python train.py --dataset="simulated grey scan slices of phantoms with and without marks" --train_examples=245000 --crop_scale_min=0.8 --horizontal_flip=false --task="denoising" --arch="unet" --activation="silu" --blocks_per_level=2 --block="basic" --attention=false --lr=0.003 --batch_size=96 --epochs=7.1
Rows from block 5, named by matrix and row number. Rows with one number belong to one channel. Each number is 128 + 32 x the weight over its row's rms, rounded and kept within 0 to 255. All counts start at 0. Numbers have three digits each. After the name is the row's rms in percent of the matrix's.
# convs0: first 3x3 conv (model.mid.1.convs.0.weight, 384x384x3x3), inputs 312-317, a 3x3 kernel for each
# convs1: second 3x3 conv (model.mid.1.convs.1.weight, 384x384x3x3, transposed), outputs 312-317, a 3x3 kernel for each
convs0.39 099:128129085140122142132115155129138092124142151105108174132131122160132101129107065103153156137136149125146161117123115140130144135115107144192151132140146147152126
convs1.39 095:136135133130123120122133137126157148123127109135142138211201155156113145098096099143092093127130141104132135174133124148127126111134141147150131118103086109094092
convs0.40 100:176170155174149158173154174170144110162159127184183152136149151121139149124150148025012014046038024079077047123123111144137121159149126128145130141171187162186205
convs1.40 090:155182174136153152131138150117101101144127114188149140112134148096115137112104116096081090135135139150163165124088068124095078135127120148153151146149152155148148
convs0.41 085:122124119155157136147152125073090077087099094102121106059076123061075134097113162137151181122134161148159191159112189107064132150114180108122092154160122130123081
convs1.41 084:181170173173156157159147142172165173161147159168141152135134131146151146152156146149136119163151138142149131083065072077064060095074073127151131150170145124145119
convs0.42 100:098122167080109145100110136136142099156168147152150116177176188153106152143124087148088092151123079145154139127137159115120116122145112097084083151159144160146170
convs1.42 099:115152145133150196133139149123132153122070076154098067152198068102137139116145165113109103113146124118156191169181161104126138115130155102116098106131172140140132
convs0.43 103:125108128176135106166135121140153178111147199160242226140133206115166122086137142140080077117081066100111137096101073103129128127158193107119158103127136124180147
convs1.43 110:088076138084115149125147131148127114117068058108072078126099164136104098127103062176174158196141142173127132124126127132128134127090121103137150134139130147128132
convs0.44 087:132132134144142143138134134094131097128143119134126095151166159153158147156147148138132138127133130110127106132138136136137133134137131147151129136143137111117114
convs1.44 095:090117114109138132092123119106110099133141127134146147015096128014097126000031065139143145116121133084093104136129133130125130134132135123132135134147148137139141
convs0.45 105:156154160126129103126095095137155113118132121194162180129097068134124065152142170110114135124129112114139097123120171130111133129109130091085140146119125161172157
convs1.45 109:133142119107123119111103100125102143096090157133137171102093059153148109199184148086122104142169097167193144111124132097121124081105159135145112141155150148146106
convs0.46 100:084117137119143143110120128134111118172154154153118135156141148168091090135114095122103114119105108160154173135138159134136126117151128140130111121132131131147159
convs1.46 100:121138106143159179129137161146173197125095116142118082181172059142143109135130148109063061128118091140160161173174157141146144129134158127129087118134146118127130
convs0.47 102:084107112104123143125130139181112149154129137122100127096131119115115100138149115101107099145158156113074128147136140167152118128137124108168152121130168142149144
convs1.47 106:094080080148129112138140138104121119120118106147155119136115045140093110180149160111058067140119107134135141130120085144139127156171197141118089144176114083112090
convs0.48 100:093117113105114132119129141177172185153138112198170104148166162144156175179156107154144150139104169123098202135134144139129149137146141143117119146120134129111107
convs1.48 107:112122112124123101126116106107046036122103066080063085165147113119115137107143199166209196147175187147159183129112095120128104109146119123118103113122097094100080
convs0.49 092:151171155159180155155170144134142098105094060076068051147136144143130141167150158134122120161151142175157140196171216149126176174157205109105064121118072108117097
convs1.49 074:081091082094103092085090077161145177148133160181167188130115132149142150168156160116129113124133119099098084182161216160138193196177219100112098117136119104124108
convs0.50 101:083088077086089096161160179166178142166173145111147136156127164150133156144189192152136127119122140083029088125134120119132142138156156092130154108156157101110084
convs1.50 106:126103121164141163199197213151158154136127109097081087090087090114128125026059047133143166134149164135171163107132138129139116115093054147132139141117130167170195
convs0.51 103:076092075128130099111104082135108132088112153120109137128114140166117087130105112135112086149149110166160132140120111150110124130142112124139092128145146108157196
convs1.51 094:135141085130142135123130124144144199162082144185117112201182094154099122164138155118090076138139086125149126139130128132135121133156159112122097105117140104083067
convs0.52 089:097112120118128129149135116073070061123129104161174127066082095099123132119131137170166180127131137127127138211147208127077120113073088077090065123134127146138127
convs1.52 104:166160171154138148145136139191183173162140143119103114135132120139147138107116120161143141155147140145150139090076069103094082105096095122143123142151134140153132
convs0.53 101:118125130122142129119128121141138095138164157170164170146160155173104115127083096136113098143096104139153166132128156108109116146149105123094099105139131136154158
convs1.53 101:143182143132155193126131146128161187122094100160105071172205119145164155142156149104091092114144133135176183174183174124144158117132161134159128124136165150126122
convs0.54 087:136133127146142134137135127112116085138133119128131111162155142152128132156137148139132136130126129120111107113118116112121121118124120119130113123142122099113096
convs1.54 105:116120095122132114113120108112117103127121118129121122070143178079120143024067076137134145129124124121119108127126126128128133128136138134133120138135124139130120
convs0.55 104:101129149106129145125139124128172169163162148178226097099153129141154176184080108166139099143134114119083124145129150090101102096131118166115135165119131125118126
convs1.55 103:120081106090084112113117101116130097117137115043062153152167155108147162051090122159167178166173146132176127091137166109149154103124144128100087128107081119122110
convs0.56 099:144137140129121119109095122211193114217142131208164117161154128140151103118112067096109093114115129121098117147147134143117120117121139121081121138125154149185213
convs1.56 090:113129103129129110141157143114131125108139140134132173111082100126116167187215170082092148116117151139156131140106157151119166181183196093125124113136114091093119
convs0.57 101:107108127130127141092096108104113096159166163188171157133142182152108127109094101114096109131105110122146167132129125119121112116145098134106081121179173139155155
convs1.57 101:163192161137162214117131167153165192139104112173116087159155095119124136139133137098072079121127127137174181160174159137158179136137188141165115122137141118095097
convs0.58 104:041127165052139203074145195085111128131098120144075111123092095120086092135127144166141090158117066177129094149133157137120151117113136150118151161123167133126144
convs1.58 108:059120150073133160070125149138140137126124121134148147198137118206151140173135129223138093191125101166115095150142161131119143125118146103117132110121139112133154
convs0.59 103:132122141176117132155137124148171177187140171138165150124123153116136101089122132143139085109102050092089117118125115126110115110118144106073157106098149115173110
convs1.59 106:116109120132131097134123076128098051107084045080077067093114153121120099127102062148171190181150165190157117138143126136124115098085122100115110131118113122094118
convs0.60 102:090122105095093115089070107098101106140114119146169153077091148116135159204134145096104126114128108130137118172141187149115122096088066145137129098126200047075143
convs1.60 093:155134123102138137100129117174154119176130101123119111108143111166165112169122071119143094136162134109123154098115121108110100130123102095149131069135155078125152
convs0.61 098:076074084141105102142138102131082082140101098143163137168149165172181111156104118119130161111121147113153192160146149149122142135116134167199090132135082153141121
convs1.61 091:102113088112144142115153148124160222110072156136097146156177086145146125136110131126090080134142094123134116118129158110115134108109141120115087134141136140146112
convs0.62 095:097100081125129106114114092097111097101116103102114093088116159103128166116128165134139146142148146144150150241204255153125197181165241133129088138142112130136117
convs1.62 087:133133132142142137140141132170149168138116138159132154096090092133134130154154148075087063117132104103119092141116156100074115126098137107122100141158131124148116
convs0.63 099:134144145093144143123125121052090131104082113154118113080124121095063090114123063106122139129109131130121145152100100193145139130147127167128154124104118118080116
convs1.63 102:163142188126125168117109122103075077154156102195200121119139155112126195117124167147111099116091146121101183135149115115130108116148112137128088136140117124149130
convs0.64 101:108123119105125140127153171113142143121165141133177196122128167124143178116146144101115151157159171127140122152146116145116103146160113125151117092151130115105063
convs1.64 104:107122126103136133110139142138137152185167138154122135099077174140128219142187207069100175102136186131178148165149139152151108129142085115134152100123131088119145
convs0.65 099:143120117130097093119102101146101109108164122150185156115092115134104123156110114106122148104129107121120114126148163122144152119117116108139138162179187115114120
convs1.65 094:107156143087140151093142127103121135070106079075144132124165133131127133100124153062084113121104139150138166169196190132165183097144175119160127079121103098132130
convs0.66 102:141148143130128120144137093141191164140172099158171158158133100100120084083108116127100116112096090092098091124121136153129136152124130093103198112116201144183206
convs1.66 099:096103077107141107117133100148102088145123092143118107101113131116125139131145125099150138111173150163206176116145130116139105112105093120120132146157166156144147
convs0.67 101:129071061196135106187158145168110117205127124165126109071119133054076082101096085116161148068135154067105128124110119132110089154146142112169111127147101093093073
convs1.67 088:141125097171155110192166140104124130100148137134163150114134115079138124085124120136169204082120151053082092135121130125110148149132163106099094156158099180196138
convs0.68 101:068074055131121103124141125119141145132169159113193147126128144140145171124165201116115121107152128111146131174173142143130102101112066089105105080096075123101035
convs1.68 093:134109120140144171149186196158146162167110135136078072109065086157148104087088019134131161110114115102130135123140147105133108100087054121121133111123164146176196
convs0.69 104:188175173199149095179107062142138125145116113093116122105125150116162158124147178043088096105134150146157149123133140110130123142152139112136111094118082106094027
convs1.69 094:157165154149153136116110077104117138134143146121117155067103121135152155124154144014078103098124133137137125130124140131107109122100105124148143123126117102094095
convs0.70 103:129137138126150158141128135074147217151139165160123173137138185160165158174176127106101131063063139134168151089115131138141115134123089147140119153141137122105114
convs1.70 103:130119113126127115113094088056080066064126116092098112166159167115113085118093077178151201139131185133150168153149113131127107118104117085118112074111133086100115
convs0.71 103:121115123150124161113123149161106124077139150117158179131125148140149115139080104107131116106134132141176159139130090152137126134145118106158129123151151149170141
convs1.71 110:135128096104111107103120113097143180085089157091069168201187105134095107094066115110109084143166115139159128139112116111090111107105139149134100121103090107105108
convs0.72 102:153094107142106121154135150205148173203148160145175189123139162135122146158114110179134168120068108050066086108146113122146137133127089105144137123134128139172183
convs1.72 104:140122129124113109133123129114132122094140125051087116182157113115098094073077114231174174157127162115128202111108063127128108088106097103107136101093099132121106
convs0.73 102:146141145151146123104082073120145109086119137099072131125098098101130143089149168098102077129138130180152143128126108120117103102099106130120120168147130157183194
convs1.73 112:141155134119118108118131108112093105091100090146190187087080088118100118233223202092103127110126147192186167113126131112125136134158190146164131122129101108137106
convs0.74 100:120124140118109103123118104172115109152106114189172143103138130103095106142082090149111145127127148101107118122137160118110136099112132138111106181165170117115141
convs1.74 099:105148154080128147111135127092086072077106059065102069106185199095136165082118162109116158114117175116142191138200205119151166098126151129140087101127114112165160
convs0.75 104:130160140138139144149126125142167183177114123163167128168142132130136181061147237116100108077121123125126120112129109142153154138170175076123101109142120133114065
convs1.75 111:130123116128136162121138134212136082174108042103084105102107214101124234103151155123134193095116202124157157095118115107159075094126037152143100119125112135151158
convs0.76 101:094139127110149143155172163090090168119110178118103099140143138136153161124126106113101090118117142098103140124122132132141140134123136187170173169127131096112109
convs1.76 094:126139121146131109177141137091135143089158163078106141084064123066080162100139204120083128112094136127144152133124135118128159133143165110146123148139095142104083
convs0.77 097:154151125115137139139164143159145170154122104082108152180181167090067126101129157079121135090096112156173145111123118169132115142139113133126120159167160145120136
convs1.77 092:153149126124126137101109126112136140132155139123108150120137167081121170089069080156095108118101128120128094126130134089090127109080095124116094129120123154178196
convs0.78 100:141136162103113122102101128124103049068097096124124164138128133124094113155132141157161184121114139106097119133140149117125108110124112125102097128171185103161186
convs1.78 110:136157176122146184127126129099103103109080044166133083135169149111123127107137135119127159122133171125160209162177170125128151104125129143128100126116115118122110
convs0.79 096:150126123147119118149126131143140136147139135158159141107148129108138126083120114018053042035068060019050046137136134138138138144140140117122146116136165139166198
convs1.79 111:158137140156132134176152155127128109134134113128122112069107109084123124079112112047082086094137128105153139124126136120120135132130144155144153159148157181169178
convs0.80 099:151160154167172155135140129103107083164172136156151134172136123127102115140142120151148110139139163217193193097089102110131121137129141153175144077151162140078109
convs1.80 094:129114085120146146073073092099140129082117118098145160135121121109109129085069085157063081159095089136099098153153140116120106109112114134141115110106094095087102
convs0.81 102:174170127164146153171139145149143122147157106201198164129047165169113157180142138126116151121059117223103107084134136117144158142135129140148157115116166133082125
convs1.81 102:185136142157142142122147136128073091168112029145178114167149120152169131128150142189116116149135128094113125141107118145129105146154128094097154104124149097126113
convs0.82 100:163151149136142140125129124139158104154145109154163122100078109171181144085079075119119112110120130083093074145164145108105102090084071107115115109136136090107108
convs1.82 109:143142133135143136113126116149148152130125131126112120151150145131147151015055064130123127143133126136149124140155152132145132110113101129131131115113122133128131
convs0.83 098:155135125141134130154201189156161104150116106167147175163155106131138105121130060123143133089107088066100082101095118134120117137118108107101126142118149217189193
convs1.83 105:135142143123129142113135142100120108107120105105100114136147175124137209111128154122107101112134182115165225150140111128126114113109111129147129143121096144109096
convs0.84 099:105139141135130129115116132115150127103088112179135160092092087154175151144128158105084126157145153144148140189172162107100102076078076092116119131140119165162147
convs1.84 093:099095101117134125118149155100097088132123100126134143054088134135130124159149113026079104084109145182195209168170171144143118078069024095100097095116128109137168
convs0.85 100:096131138089139146094132125137138148167169181145111138149099139162102101154124121145122123146134090147148153120136144146125133137142140073147158132163146143137150
convs1.85 101:115134128132140160120129148127143157086084102045087119213161027158102102134137147157092075162128107155133158186174141148135147131131140100101110110122126116099094
convs0.86 102:115122108116122130148160159168124119161131129163168099157161171141111136120168211130154189069113150145143143115123132142137132134138155084111112101127115101073071
convs1.86 103:141151158156148160115127131132153157102112126130136160114078061082107103114093069113044080097070085118091106105095115100114135146140160137116116122139136137165141
convs0.87 101:129146157090102063103112056103137144066101112114143157105129147121133117130066101156125147115080103123101120130131110135122122121142128134160186142142210126131184
convs1.87 103:110086053115106047111090042130091078128102124123105164147153130140121105176138101145194184137149134176154152122112098138121096129114110100103102113119114117097081
convs0.88 104:112129098115149138111111127156183146182164159149141187131088138089099095153100089118069100113081106144183147140142113160121122132111108071151147154191164122106154
convs1.88 105:100124102091143135125153130138152176096090168119140208213183118155132148140153134121109074109131099092136139175173153142149143138142137095111128103118151128135126
convs0.89 100:106117118131139151166188181146141119122117124094103133127146119143161178116192168144133156130152158141123112133126103135129135133134139060120129108141120132096063
convs1.89 097:131128139149125129153152152104142162102109123110091109131141134077092164054069104086075107084110154057099136130118101131131160178142158135129112124117088152183174
convs0.90 102:129145153117116143125117166100159145102109085151113123137102102099144180105136150146155095174194121124117119120120116132107123094104124153129137143114145176177196
convs1.90 103:141121083128096087124116117102117075146140099161164173085044074138105158196191188104094157122098171159144170098053082141127128144146133126123092133084037112071087
convs0.91 101:138165158129134146129130134136133122162151156156177146114148138135146142134138194143133122151132105163142110137125097145141129135150141131106082123121115125063087
convs1.91 101:135142127137141149137155138165112109176129083152126110093100212141119168194141110124112128115113115152134094119126116148147075138139086137134123128124135143147151